config.yaml
train_examples: 97500
residual_init: "scaled_by_depth"
eps: 1e-08
Rows from block 6, named by matrix and row number. Rows with one number belong to one neuron. Each number is 500 + 40 x the weight over its row's rms, rounded and kept within 0 to 999. All counts start at 0. Numbers have three digits each. After the name is the row's rms in percent of the matrix's.
# gate: MLP gate (model.blocks.6.mlp.gate.weight, 416x160), inputs 80-159
# fc1: MLP up (model.blocks.6.mlp.fc1.weight, 416x160), inputs 80-159
# fc2: MLP down (model.blocks.6.mlp.fc2.weight, 160x416, transposed), outputs 80-159
gate.313 060:488511507481459492472514459392540461513532517504460513522500572505453544470528521505595454583485456481489521522438504534536450568525495449459521541494516508463419458501519560505567399573611498503381516528475477529486502474547510475473523465
fc1.313 054:515534456503530495554494429527480532518354474450576513466466432495494483542492486602531519501482415474491458490418491486501489476496436569442519540479507521515482485475444493507461570469542535450552541476501481442474485563465484550467512546
fc2.313 058:514488488451507475482513451510552456548532522529428432449470512484508430440465457527509476491520530533449496510479548536454530536490511464498494491512478535532429482495505534487470464469476450426540469510582504480549474546499502516531545560
gate.314 100:534567500440513450521547524439509469466487460489476462535524468551487513432508452490515533461574418499498519506525487453491525540539498483532512469478581528437491454477460530488506475507519523525451510540544521445483511485499465453483536519
fc1.314 097:506482519558508538474513443567474491554473552484511488500470458458449545496514536551503517510447521529495509526462493532494500463450546501465558513530492500615510558490491468496514525476544477524602459488457517562546500544491565506528467489
fc2.314 097:434476487456469552486536486574463500525496485523459528469448527529496520391538504468515496495499508485468552432530483561516515502533564502586445561526460502515451481507531556496503470503524448479482495501523526490501604446561501455533518410
gate.315 059:480523485511444496499530571559528495510484522498449456528424456437493451553495481516431519473548489493547521518458540551452484510397501483533442450458543488452436503464506471484424512483513535495508500504469445610548485519538555472471529541
fc1.315 061:516522517488520463538525527568494500502498547478493457486472493481506455537594423518533515521522578509440506492558485533455506540522530492529531563501465483527495521519546521494495466475550496474476491539484490629509529538552490484466513552
fc2.315 058:470452543552519448517499537432552490503481509497486526483451591527492463550441501519451499431486479611562496441530484474456509459466484554493553498483513536534469514568538517492478514519554457533489476560493561495502515479548428544509472493
gate.316 124:497507496478544443494542517490477509489483575526491500531505478500552538497493479350525496437536505441429529471521541475479543592447594555461472488550464508558547488485499478532514544526498510511580500536417503406546514507489582489420466518
fc1.316 117:497483579516413517521526597485498520506526522471525482516520530447470514478469485460486523555544512578507483528525470490587428493557540400522470505543553514459521497498471551432535467566539566444475507448523500570504481467523467492562492483
fc2.316 099:576480444558473492477506501514531524504484529548521520455522505468512465448483532591496484551466474385517446485417476466502478509530491464516500515506479528540559431469503521531535468519550495512534482574537519501559437442480454536501511533
gate.317 090:450523490470529460510552411505504477455535516489549480451489580437476468477542501523551510449461497510460549470581470509524561558522553460479530475494519452505511458501470458509507374575541458535433487510489457463498520514508484538470449532
fc1.317 096:541521527449505481464464503531463490465465522499459463516489489505611453392441422570483520472499467392486469534557521568483512458524373512508515460496500443498477491469504473466503473508528498520448507533474488472453521513454511509425442483
fc2.317 095:482444480488448472492575552553446506476597443437483419526535495539525439433518521496473458448519476516480518494546486580460538523507517508612507515516429505492472500472541547480527446530476520483548503545510549484528513444459508522504525547
gate.318 062:463497509432455521508507547446490446484485463513546501481538479575516577413509518496527479459555537547484537491549478482538482536489505459508546570524467468545553535506564450362415469473534456541491503515527493511498571474468467523491474515
fc1.318 064:489481496436429500583547551410448521532428485468503475463521525455521493494465514586521520536517513548472433485547468513494461485506574488476501550538482515508506465504488516463461446468593443504518531538535503466473532479503479484495505497
fc2.318 064:494500491488513453435483550429573500512506469471515418507444489511515445450500521531481553487563543531549527531521539544476477439445459468526495513474563565493515582480484567486468478438487532482462524474486551531503516545497505492522474583
gate.319 053:496566516500521435508492497538491508485472536530494393509490492485510527469508538465490497564480515475502476434479513498541487460624538468542479495518484499568432510424420515465473433475477494455571557499481490552492547546505455569488526478
fc1.319 056:496537509532524533517537575436459489520490484447489445444433512426594491543507554516506511545459538469478519436441491483472498467438491530469535489479392423494451430585513505545530494514464450483521481440562497463513442510506518534485528462
fc2.319 047:487544493520438446574536498470513528502543545573437458481489522408504485541523496596565609486506507487477488433473507482549459571518460512447487512516465485490502512503588518466502493549503490457583534453537482485579436465479485505509490486
gate.320 052:503556467553495503543484469481569534494588529504532502534519512518510504529550529476529481520529533482480467513435525542510481574426521504489502489536536575489542562527522470512521521481531571505568454493520592466457416511529547488554551468
fc1.320 047:508495436538468478504556459461544456563468480479524504494434564545493524488482466524554535499515442515494429496454478526497471489452500417524518455494538519543500474537482521510518458525490453569490478533529523473495475545568569477513455447
fc2.320 045:444514459488482494409452514422549495559515472518524476537457455512526397458493491502531479498477469615550542490473563536469504565493483439523512485529545514488462520504523557502498529479509509463525511472487545492519453525540494519544543470
gate.321 051:529544493488561510478467426497517485559489514551571466497456441491404440481478536435455496537486448460470498478461499456509537453453524539543443520440497484497431448498508501522493500549537455487471466442499522422530505529455527477481416481
fc1.321 050:509492508541516485573485526457470541503445486554505493527443496503559488568519508437528505520460529511520438542514485451478508474505513506537525511492483498487409498511484446471506531410543576474435514484435493532466545500545526508491534480
fc2.321 043:447474459538540507498543540541522431545504461522536474517516551444498434408519483556484462576424522457445549461541479505540514514468475514509481506540473494502463482457527550484449491479554488467543456473491540411514487532578487463508512511
gate.322 093:515490504494495536495465457459481464434540542560507499484520497540466491484514460578507493468514505515484556476502548533504504604530501562524514512456534512455510526522503461506472495598423493579427526508568496517534538530419516505585525582
fc1.322 086:505536489526527485470493527490553518520535465445496514515512416532516534470413469549479509502417449525541449487456526556425435444465446487481468475556578453501515475466531512511486591370502545465523495520472528453476452508460438500453530487
fc2.322 080:476555508527537503480524481511517514472425430449585447525458524537499562440482517492534482532450487399515527529487454497569490499555513500505546529436542490463470453446448569518500495401528466497459490465484436507502510468528484453469505563
gate.323 089:517513460462467460477495433387507546505487518535502475476561539485489513502560520412481498511537420502520502514519490501524470464484522485506470582502498496579526472497498531482452567521503502457506470463538519454524525447458521491586495553
fc1.323 089:513475561527526511479476448452489539494491554511473491486536599525487433470587475456473504454560478491516510457537486478503528557489457488472473470523449507541530474491504537486437433630510536490497546462563535593489551519415511529536509478
fc2.323 090:475483441577522421471564550594527513457532502487471492502510510408469457493451508539519531527477470529480488519458466487488480545483505541508525518457470555478523466468471473429526471479465495528511550499497515538465457456398453541482564498